{
  "input": "waveform_16khz",
  "encoder_norm": "batchnorm",
  "encoder_activation": "prelu",
  "encoder_wave_strides": [5, 4, 4, 2],
  "encoder_widths": [128, 128, 128],
  "fusion_encoder_activation": "gelu",
  "fusion_encoder_mlp_ratio": 2,
  "fusion_encoder_qk_norm": false,
  "fusion_encoder_parallel_block": false,
  "muon_scale": "match_rms_adamw",
  "decay_fraction": 0.4
}
Rows from block 3 of the audio encoder, named by matrix and row number. Each number is 500 + 40 x the weight over the matrix's rms, rounded and kept within 0 to 999. All counts start at 0. Numbers have three digits each.
# conv: width-5 conv, stride 2 (encoder.blocks.3.conv.weight, 128x128x5), inputs 45-59, a 5 kernel for each
conv.0:456520501560524459528450468489414431490544544536457522470428508512481467479493489479486398455450460447504491521443492499478478483450505483511462473458511568493523539514573485538472506498470514444550483462505524444479440450512
conv.1:442475488569449494444546558617418448499530434538551533480516488477433508469454478405361490500482472476506521531568482443527555484548558462490488436451495493524559551492485466447472530532493504479451503505510491496469547522491
conv.2:540459473552507467438560514482550537529570527463453495465504585577515536536535502508522498502532436470495580522533542522508513530542486495509526422495469513511501529545467494502462517428487562493427527499562501407466533485537
conv.3:495464533508563531522505510468514423474550477485553482502515521455478544444477470453533441481516501488460474505482481460508445478479639491490470535429468498509535467500485509459424484471521511535510540479536650515543510578415
conv.4:499543496472524451546447507449502528508516476444468485342574523562565535523498485517480527528563487473502479477538518464492526488452485487470486488451467534482557463463485396527452473494488529525464498524536525542455513500493
conv.5:530503453560471521468514529553492530483475493522492441457493471482483507444472573565426502507519421457504491481515531526467493503498543521518496467443478498487494466508547543538514452475508486545427445459462438564444476513537
conv.6:449547531488467464437517508437493548448462509537520563451459560528492562519497548478539548543470517455535469457408449473486512481494525539568494478472475454425424449473508486544539546550525517534461449555511499511467493458486
conv.7:458498497454439505512491520555575508549485532444479556557522537534489523617468505425534446477517459481447458438489420479493505554476496431523498556442467485536432405565482512509499423475514503533492482517515499480451460413502
conv.8:445477477518433496466502529503503455483492512458414489505416452446471476515565542492502476483462484509494536493517548529447466470528505459479486426543539520501469566519527477501567512490493529523507473512520475466537497533518
conv.9:514484474406489535505471481516512528502552547562518458534543478539520471494567514488477519544506505530575584500509537553522477492414494428431509447482464486497511483466500562478478554508498563528522448526478492541565427527503
conv.10:456529475500526513520527534534477569514540561483488505508525474519531475460510465462529480501494443424436516494484441500436485470462452556491513485478541497521544506554426529516566488510475498545459491471538527412493437513474
conv.11:496505446473513506429469414528464522468457459497454509477469485509486565507566496498646561566493553540468537485542562524444442485540478541541497484555527512522525533473479536533526526502484449574524546589492498471445436499499
conv.12:462491486423438532468491515636448460512532467424501484470516565557479545586451442387490458435531559543476509437490478558504502464468497510502531506471541478505532523490540465454501478501480490457448470514464446530492542488440
conv.13:531586489484516484546520592536605575477544457568456489519491440525435453451454427482514485453531494529495451505454481478549478541409538522486528492508525540488532596575489514468479497593510532526472547497455499482471459549512
conv.14:447475487434443431427490462459537519442476486403486493515471522509464491467535454538479531492543461504422550461470563473558481542533581576505547442482524485449485427512514489546522460539559552532524544448589481492487468475485
conv.15:469533506521500454499462555468503484531533525518517549592484500491451461443462518481460503551526548484589473449503531508486444487529512495515494434470598583545606624479501486478514489537473503493480470499499538501517497489473
conv.16:504418522474526535527537487494430540485495556462480479518459515525485481487461439557469512472509451505552493539471551467494477532488459491511456496513527500521515523562533522463531530477505501520542507468496488470537502524524
conv.17:412453426472364585466494521437490529506558530464437478494428449492448443545474456470517553466472506487560472491503552514535489535480468522431549407533449505506550584436512451473496462493492542456484471411499447514516556528465
conv.18:537542542528525539492531463418473465481447509497502491496448545481510476502540407446480456459450460510429486525476527502532552584429561506552532535564484501505475453601492504501455560538541475495471512518516473451520503476534
conv.19:472534519497465497478439508534463457499465459553482489513470503555488558498503465475487586451469505449571507494521436462449515496481505517523495529503479471465437527432500490456459459504555505489511482478519491458451545467455
conv.20:467526495572501549498539500468456451461477471549520538546529515434505522538493549516537452500491560441480455493512476502552536477495443509512454521557453504492499490609554496517508533545470438540510498449443544534528524550482
conv.21:453481481470431432514507545482548595529492438416490443489495560486490500561503505557494548525529545507509431454441515537438518472504452510505510526558568582573567502467493508521461452495495548470529492499518485512512483454513
conv.22:459455474462524546479513483547458515470480488539455494504550516537495502458526486479512459505466513488522503509457510455517433487446468443502465618489504554538557519543495509516471478552514501502490453444409458496491458507492
conv.23:558512512565523453440485443486395470462466477506524508461446520512493435417511478522442519493461468474520571482463482447440475552490537428483506529461472474480519498472489483484463506536498554525494506500469467402430472463531
conv.24:489478411508542476471498483553480514465502458481489533402486479523573561518494538502477566550495465535517513506542557542508507465504522451476514524464484480514558504586600490520493474457512493496533549526488573498474487531489
conv.25:573496504466484535443513462508520489500523390436494455439502533464514476517567521500445515419535512516574488520486510481543522476535518508498487546536464509538541509564542492472547530461478463462449451497459470408448488514490
conv.26:479456479519527501460458518527518461560552512575564501536559486515481469519536468441442552484489538463500552474569583499517528464516520475569542462488456506497524486527403470439438596567466483503427479498508509448494560546528
conv.27:519504527566503567495464533558466471505540464510476477471542539553498495576508496482454540412465486522464514526503537545448528476462499469472469526468394413476489488489490526513531489491491374456468512480525475509504426463512
conv.28:542523492457534517517455462516557636500498535556484538508456516443482448545393442509488491466474540493529541536446504472484604543548506485445477487513480476551534510498494551467483467533507507512468547565517508393519409492512
conv.29:535502569480524527500557492554587544526512525458463498497483511507443480490537509483553528480443471473451497518555487579490471484471513502446497467475466473473458483461485465475535504463496461483523543524521538435464459479510
conv.30:571482543432450449492490504543480489503557451513456506481454499463467536478543547538558540570484511476486453519526516514470522439447483505447456515520495485505555468573476515517440528536506497449542557601528511526554489493551
conv.31:516498433447384535601510544576485485482495490528505481507564522522464531543455437440497443526477564597541584519438564437560523509547532487509494485530441524436482515460510578515467478488520489533431491522402518584563539512517
conv.32:416529486567499476470483473489447437526429505569483495509524508502502509608480505512543452574522534538542462546548454446448471495471531554512545495532524588553603601548457498529462470536479522490484522468476494483512504513535
conv.33:471471513489545463440487487458521501554501489447509520489484532516540496442590555562452479517507491568513593545514484507482478561448588495457491516492487530504526527516527480532523508441508456570550491510526489436503486599537
conv.34:501527542483506514516518554515489491474473500478486436506520472505502477472475436512428450473523504497509428481507484573456414452524532501455490461474454546528522554483504470473499494505531509505577420497493502499597490570566
conv.35:514480580486514435519418513529550417447439501522549497472466524478438462528504509510538498498509477482457527521517577533456497504450531513532529459478504499427461480521534487508512501508477479436554451514494484520534553515451
conv.36:509548516487466495491455434410458470453507367571538487447479520514508480492512529505469493510451460439456539540479488484496533500419463531555519542495542586477449449488479546496537489456506459502507509493465507578443489490423
conv.37:464452533458454631535607449464454477518513470512508525481528465460594534551439468493507475502455520528546516462488481522440571529551431469497449574496446432458423503473526443486565495508516505507502425490485505551520478521480
conv.38:631462551412520513521456534460493440466478500500510447499451499482505565527470457480496496576504546486473552506491570591501400548478527484455444449492536559497548485440441512540560425528459505475504490499550413477482449431492
conv.39:485505487472500499515560558551479535482511499476458470513490470522477504512547549563507532519543499507511442478540470505428465518476512468501482467517469484499485494475486446510453541484442502518521526470503510547560564539505
conv.40:433507545503601518517524513530482458443522491575489505516446468552449429388553575548461518467525464479481453463490545491514539526458532458538464508516469496475535472542512492469557534475488477517506509493476532498474530619455
conv.41:499536516536515431463542510503561546527567535599602520469509506520466512491573479460526519557547546512487504500503495478507491510551510608474507499444484449507464568502459544511476510561518503500445484450589494439470469447484
conv.42:457525443436500492445447533482519472490460556497532533521597574560511505566541463477477595539515536557534416487483495425497462474497536518511505503537469486507513466561517522426506477490484516529471527543523473498479554466447
conv.43:551507491482484488460508442514480456477453520575586530486470471566521467506508520512479518527545503468469478495463409501491487529443490525502474475534493469485441476469507471517473534560517495531471476463497508507503565512525
conv.44:553490499437457526579497483444471457461436409482495492522509468515466481531500467512546477479463510514483446511500475566452464458533493496504473505468480503504531421471508514529539500472464506548493484492494545493452489448576
conv.45:483529506514535499521529505539548467461467483572526527505450546541544486506465463559499545439537513525464458503501551562485579540500456531525538518524527478510472441553533515554468531551470483495498507472559561531497553579605
conv.46:546481450503529511526511440469508498538483521516536509518448502472503447488555489546467503506501497427513490465455420443476464500468511525465476533455422506471481552448474440558505491491457474514540533525478459555435508441500
conv.47:481511447482469531511428501465463433476498429583452506443508468507483524545526531452514455459431492473492545474525527478447514489530492436409430462530440410532538520492474510532464479551529517509448497499499537495500497437437
conv.48:471495533478564561505496472540511518482514442480555546488525462480486580475421520460478546528485513503495466441482484473424512490539549436451484483474504521473474475468408516466592503546529515530466561559542562534523519552530
conv.49:441462499484452472486500478480420542566551476488524488501434476516459467543464479503546522484530575513493449455489467513448453484466445518450516539548506515545573484508469497461477471513485513460464549486547492491510480523462
conv.50:474507527575471553521555447489523483428539497472503429425440465392529436460474483495458481553504443510427463470486523417504508477460577569529550513447517506445458407425472419519502494500506541541459430505496491499482505507539
conv.51:389539492552417403555462444475520477472441493571547504480509545512537487486535470457472503450474538505511507555586575500581545590510456541471450496519521536492518510513480533491467481513468511505468431468467490538548552477487
conv.52:529482565514471452458474467597466413550483456506545538458416530439544501458439557466426467500473483530451536494552502460520513535503465483465489520465527532524522464545556488511419530512503511498480448545475534472451508511576
conv.53:468483520530507528457483507471492506482469432448485500497550542438483519485529540474508509443471477429508570489504461533489514483510481486454516514471498496469443475499505466488524481451436498537491433469483478396550494517508
conv.54:481473483437574454462499488490533544555506562514490460493496499515540502475571492495581540497463462514471464484478467496498441542431441482448479516475464466463487450458503523538468523507490484502516557529465533486530499480481
conv.55:508535485498523445452491508474503564446507434544514518545484562494574512555514490504575491527499483502513493512484497549516520477528550470557489540442486467463482421462466469466455552531521477462480535516492453376474455488509
conv.56:521509430562454522507523475467541466491565489561543545495502451560575532465495475492445508530507547559496522486545540508537503433511430548545531569532486521465493469424510509520420468541477472443508496500525548474478522542519
conv.57:545507527546505448400533508505472528484492476485570558529530558555545539463490538559453522544569510535532470491534489517467454466490519472511491496556548501507523470540509504520528460483496514500515483462458458494541471455437
conv.58:459508513510434515521531558488442519497512432479510489518552524559412466564494546464478525437534511483466546571490544502531474551526550540572490562513455469481481463457485474529495515501526542563502486472527453597472514502505
conv.59:513410514415468460592535487462542482475481479511500480538517539517546420533453503522455460484523493485508514477517423461507513499504500535535499394529545539501527562498495540475539512507535523438484493506535538526526513471545
conv.60:423525491588459472530500474519507495492419478476492499484551520461524483449444495547437494522481546445594537490521566406536554538484509525480518497525453496448500499473560482522537519524533525481511481479482466526467543453524
conv.61:560507574486523480482586437509576497488503521483500491494496482487553502524439504568529495489519493563582441523452461490510465496501528533504511488516499550499517470510495492506481483474521525520609609451517468473550507519495
conv.62:492555382576439467503427470515461564495540485523502535465464461455459478492555478510572571448506505501467500478479537463606539538541542485507509456536532471523463496561516508531456613522524555506521472513465469548498524570516
conv.63:527495509460530432495463488469609554562523606556447531464437461487503538607500512499480461532574583561523466529479497479449488448467545580560518549462553609558535532545548494470490483475480491491502493442501476487482566465515
conv.64:537515506484579492530506493519497520512463538480497477502485375503517560458482568512526523453468444490463481449468413436490471494455545494496503527511459519469461462520559522558548515540525546422478449451457512508454538441567
conv.65:460510399467449450479513496461455481455503503471505540541509476469550520511492492615519461508502482465543477497456531504509582463477464583542589454589528485453453503461492497526470451455488539470428519509556420460417480478566
conv.66:475598533599522505513509530526484480458514512498440484465591516519518433551496514534545518556505499489424462491530545499417489466502418527468439508463540476503534487463512476455558434454446518489533448490594553473480479548490
conv.67:502543505494501473483469446451497511457527618565494568492507524473506517457485479505486476497521464504474527454518460519485505551557544490542494446520468391525411469499543497502472528519498491547514517492445585500469502499442
conv.68:563520519498479416474509559548504445449483492498521470523485503530515504512528511486469554493512499518451478475496524447525509528450482442509457453507459485461550544606533483495576562554524530497456488467461512508496455423521
conv.69:548451510481461501510499515513512496557583583463445460440511555547540512414437460495508434487522530489518501442496457514487521512533489419575483484501409441526519533488512519532529443512483525513472502493508516550461485487466
conv.70:451433448467508467448454474547429489538523429534473435561555508496517464533459456446495560521480499472484576462525473558498487523500547487451528532439491558512493508516539457487502478466485547488525507459547453421504477457503
conv.71:465491449546463490423501509460442516509515517508539559487458516470472509432469468581582442555508486544515512543514519515558490521566467490481458530424515533535496549434505499518501519506493485509514551497480490462462431461562
conv.72:494490460450557458483494502536489460406437428481517492546516505480576499492516488586486543485500499525405482494509546488444498445470495549532548523492503489515466439450527536479543485504437519461502590506422414516494516482540
conv.73:510494500454514468493472442486517462507472494516426466446498396506441526459520492523459571526521551551538465517481563581500503449432508502518558580557440467492512493453448469453515487469436475557471484506427483509458502509498
conv.74:552476488431494510470483485507487470447467415469556464533442611589577445475483450500495555477509482459487438462511503487486463452519553538504528527489423419412428480477551508440521474517475527427418505477508450506421472479494
conv.75:522476484434477503484528490508482481585480493556572539474489453529516511505501543516490531515488473505521505496529529511523477534500525496425478477435435419467497492469548487565499516529479500525486494512530469563439485477489
conv.76:493453483488536485525507446475568549522428438465547428505548432469502564501463486542460464446459563465530458511455507494460447469450491451494459480475471520503456502470451455456549466479500504533606525546548424557498486485441
conv.77:499455481434528443526461528497546516548546546551485481504465500469442516515452531503529503443532434519444501558546517543475499507466441517456424462476455488526482525532504502421473477513444469465446434547541446496484513465527
conv.78:463462478468485541528475522539444473505514496484507496491480558560440436499588575566499474499491493467510473485492484492526441528481503504463539467541481474483485487533513585461517479472424441516535507447464496503498504477448
conv.79:498529538503530517520514539523531491519435520532473504516486473489594512541548483513504555462407498391478458472550537540459516442477524476470437508503411470443542493496508520485543496560490491518554515535481498528491505445495
conv.80:426555480587616550555505526475479565556470466498438529488530516540446584491551474484478555531482498448478472465453540575499463523485542480481549492511483511506452482416512444544480523485503500540467524493515421511530549445505
conv.81:488489465535491381494459515575594534548550516502481524518536459461494494446552505478552475539560537551535478494464560440565556565552588512477561527520527612561546530491482462496485482492502481541469534569508500551496491467469
conv.82:494456513517500541533467513495492512603575458379437475445543438551476490551458511461469534500527563483567442477493534472529547535542532515498546528539515495543574516468476487486511474491502518550499482569484515485428421496478
conv.83:426522486534477475504480497518514510446488497492542550567577503489546475552525560515536532517464459471502439460444563473466545514486451531494508472515490457451488426480469499517478517561579575550542546533548489516505520468551
conv.84:521489459493494509492511503458492528420485420395483473526477413548526500513508515509510521446461439538468500540452490516588499483495451443495560530512448463476507445441464503447547543526542505491490454473483467440448517511526
conv.85:502492490536510464491438468574493556487504525519457502477493475419488524492543499470464462537477499498497483526532518482510507459531526525492449457508479472509502471521471497399427517526528546496563489464508514451579424543496
conv.86:492491520525434447498469491480494549512564443409431444561509499527522518530501448540425510525533498590478443502562514439479509524541501515468448536529489497556496475529518523487533437480510479502460440464459493503481564485513
conv.87:522479513489474515528517490415508490518530514455483489458573492493509470516545511505559554485489522591571495473448522474535492481448438506527500527516442498527499505518451466470439453447515465498502522555507510508528522460493
conv.88:486487476526475542483489478456516475489507541513512470505493501461493487482515457449472461528457489509530421464470483514490484470551456503506460494500528450497500560483501497549470477455454489472458439496505559495506546483560
conv.89:482521495585480522537531536536508559543560508466507518557524509520470469517539561469513479509561471472464492536534547533496506504553433485498498516537591561558518617469496560504532514468496494542535499480509479403461477470492
conv.90:559486497512493456431462525552503484490507519478548500523472568489474503556555544513492537503485491477450522503532493487512470488479437549540541518498459489483485479599510549521494459470489559533544547561502513496568519501509
conv.91:520489490516509556542468484482461464467443534562574513503467542479485465439629477497441464499466465498502442455547466554489604447470531530467486503481473517491514483524465480467497520495536478492516510611531537542479482397566
conv.92:486474504482487560518564479496512416502423385505475535475520438541478573485473426492495584419487452520486472466492517563442474425479514466546497559483507433486500527502486519478488544501478468505497492538493534590512525485494
conv.93:465449538459506498530613495542494541490551537559498507455521487473556508534491528468560456480500499533505487450527466570441503427559463514464494509616461501485519572506498445531437560533442490505450513519446486410501550564514
conv.94:427465460449467609539527496524395436521522499533512497511561461480487449473541521478480441468513471543532496508523534575565508475535448549504533511484444447485567518535461490517495588580494478486506502437506437611553551559527
conv.95:492502501475514491521485546456485451498458477539489519522522595467459449477410436447441506521512508460510574436497448552496490501456501547492486452479525471464416428514471538490553539550524462516516444512459520538575438567522
conv.96:571455526467479524509500544615539468489502538510510418424501491546538516531471503503445449523508443482408495537457547415609570590534543527464543497461434497459487482557509571553555410508493504485477468510520454445511522435561
conv.97:507470500477568520543504461482491512519476500570473500474463541520521560506462528451525494490502498463414484489461486436471440522442499507537502534504515499463439455531489486482522435512467536518499501549508562495513461488466
conv.98:618499538537523464511558553473545512474526344511482513478534521512533518474499537520445435559547537511482419441368454449533557538606548517439461528487551543528534509529553431502453513508530439460590477454427510423460563475618
conv.99:415491483486479512473468469502560435467474596457522485521469519494524548461457435544512579475481477493520558506521490452450540416508440489522500505543463525527531523527488502537521519531510494566495509534508528401485476436564
conv.100:507482494485496495516446508439442499527468517478462515430536552496494520501494539552443480413454456441447430478592521510450507595581519465477518529498536512507500495512544506581477454509454487484535541490425495517519513531539
conv.101:538500522426476560533582462512468499497493462454528522500507559542532493483544526499512490471494472495502534468550518500470482507459486495474489472521556542549526521553481465513516503533467562520446542578504455578465507512489
conv.102:501450494479493448501462531496563501535473481505448504443471511483537560546477460470492456512515480493475451434518509505465489498508515489475539437508555512491457540466484467467493504447466473467500493488501463412523468510530
conv.103:475518510552466513445488432485450517486491499439482507512448522516567488542507475453494588500447497523545459566466541541554469552505577483453494523505481533493523557487426418495535521564501507490448511468531544475489487527478
conv.104:442552488496534472503487528529533485489525485513518450539491491603521538465503480521511463541543500534471540497482508453560510459550445475510460501487592581549504553519489521529442533511510512477503453512458559448483493534487
conv.105:581481499537550482497494472499483506468489463464511462490441488497535517545487478520583491450453424495447495468483515555468496507507493493499427496462461474420458447484476496437429514464544524514478515540505595502478521551532
conv.106:476491441431515588517486515559441490511483445490551505521510571547573511490484476478498481472482479455500543585526512502486527507550516519477506468471537463482452497499484518466500466494505505453465498450486457416523504506520
conv.107:474438478455433560450423443473469506518516576534545531512546533554521564587473535511458551451483459500460435482449509552439532480484466491459475502466504494485463475494484457452440546531550499508448476551508459503520496502507
conv.108:534561473542564501499517455488517529512486430479476505463534496491503477506543519492460480555581501562536398500500495576478534531535560561506524530589463466528533496546528466539464541511530492454532400481482490498517499481481
conv.109:505494452513466563484499484466539495482508541514513528470501485491491446497474538476538478426438446448445541502493484497559506498565506486412470514490452427493506497523513487487463528568494496514546489474432473427496516472501
conv.110:466504493454498542508451544441518504554480487510516524491525558475475525448468507616584526554492531505590470494520469466503515480515505538529467517540499471519466463414578499500513579498535485464540529569582485545417566469601
conv.111:440495470478444640535533488476492544470455464525506508549500489436473484502450565437451460496539494505455462475484558535533436482495468444515423515459497485447523478480520478542541503449470487504428448535494423546497528491488
conv.112:538503524516544569498447489434445506472445468523571555476460513466486472548487497452490552555462536492506530476530521514452480493496475474544544568513438485504490453492528530525553477457511479496516556463529524453464522467452
conv.113:504490501481516480592480475474513539499545473489483486465486512500487517458440536487525390481498517470476535498475495442452476492499479454532468476504430486500533470487562432500486459489491522502486508480544463460493508496527
conv.114:506549493533579546476542475507468446449477499513524460523470626516556502463489513507587538419488471469498568513524465530528553441510437579465491479502481504532491549473540470566450501502500549471508480501566587496485458465507
conv.115:492525487566507571559477507499462544503524554484517458544508468529485454499495559483484483508496486474467507517523470455457472476560500517458543495596535454536487490450523538507491495507500547503438492455476427480518510620556
conv.116:456549467449477489494476502561434526513583555486443468429522562560550505517551460581455529536523548498561568559516496548497494575516475557524526520488528506497602558456588509575474465487498496505498408491429469455444482427515
conv.117:531542508466557506484515435454485486451514460567541509461484502511509547519584486498563462491513453524426482541458511447595445454449472544551521525556468509498481471496424516445516545466549513484506503461474463517458515552492
conv.118:443460508492430531514514551539502528455527516467480495516476397510479498482461465463419561527542513572539431454502452491452526475520485462498478483474477409475495517430449556497552496432489513515531482497492525540496533509536
conv.119:507526486480536558489545506569523521500491444515412510508467470526540487553389501493553462460475504506489449524472535537470494521499506527502487514522531511523458524452527555503491515485483474455495521448474515546594503535490
conv.120:503539437459490474562553474512535555509484515515448463481478505577465487547591564561463419480549500542504462425441535464484445600446530519512512494540543510520526506496502556520530513484528509485542513520506495482481560516612
conv.121:492543532447444565507537565515502402476418425498454544488518495532494532509516563492449491481464454477526536523434488474546469503437509517550469487521463495514521497451472510520523506487544447426468507520477432563564523589540
conv.122:464522490548460554544497490546583548599511627488501479540538425463464493568495434504538438490457498481482506491498503549570527502481509484507527484550488513522516533522412455522463471482489520506505500520470560571594478523548
conv.123:466433526380571469549486556501557489499564527452471516494465504438478427471470587492485507490474475514449464499500534508469481490447449443502500497476458465470509506492527460509512535519495505468527503550477410559620486541500
conv.124:498438508448531518464431532436491455473530503504485493468519501444524466473479511435598528522504530464470499534526539470536543507526558475508473456486508509542520507504435495432448528510518511519507556541643610476460476447434
conv.125:474491461452458522470510534602494527435440498523466434518472529516445515560533556487513465446517486538500527491517518525503553491478432517532506509488547526522492513546546477503501466508507476469619532499522569475564517465488
conv.126:465504506449433454522421454486465506507492536489540487515542536484518484508418512538514510463489491477554471490488603483457451539554485477531539467566520430455477469475635546539536475488521489507533495494510505465495460494457
conv.127:494532548493519586534516533472570476526495517554548595411476546548415543536503537562443477484461532482482476501480443478451478488471456503485466457477413487477455497450487504454489483520491454464546504500499435586531510515431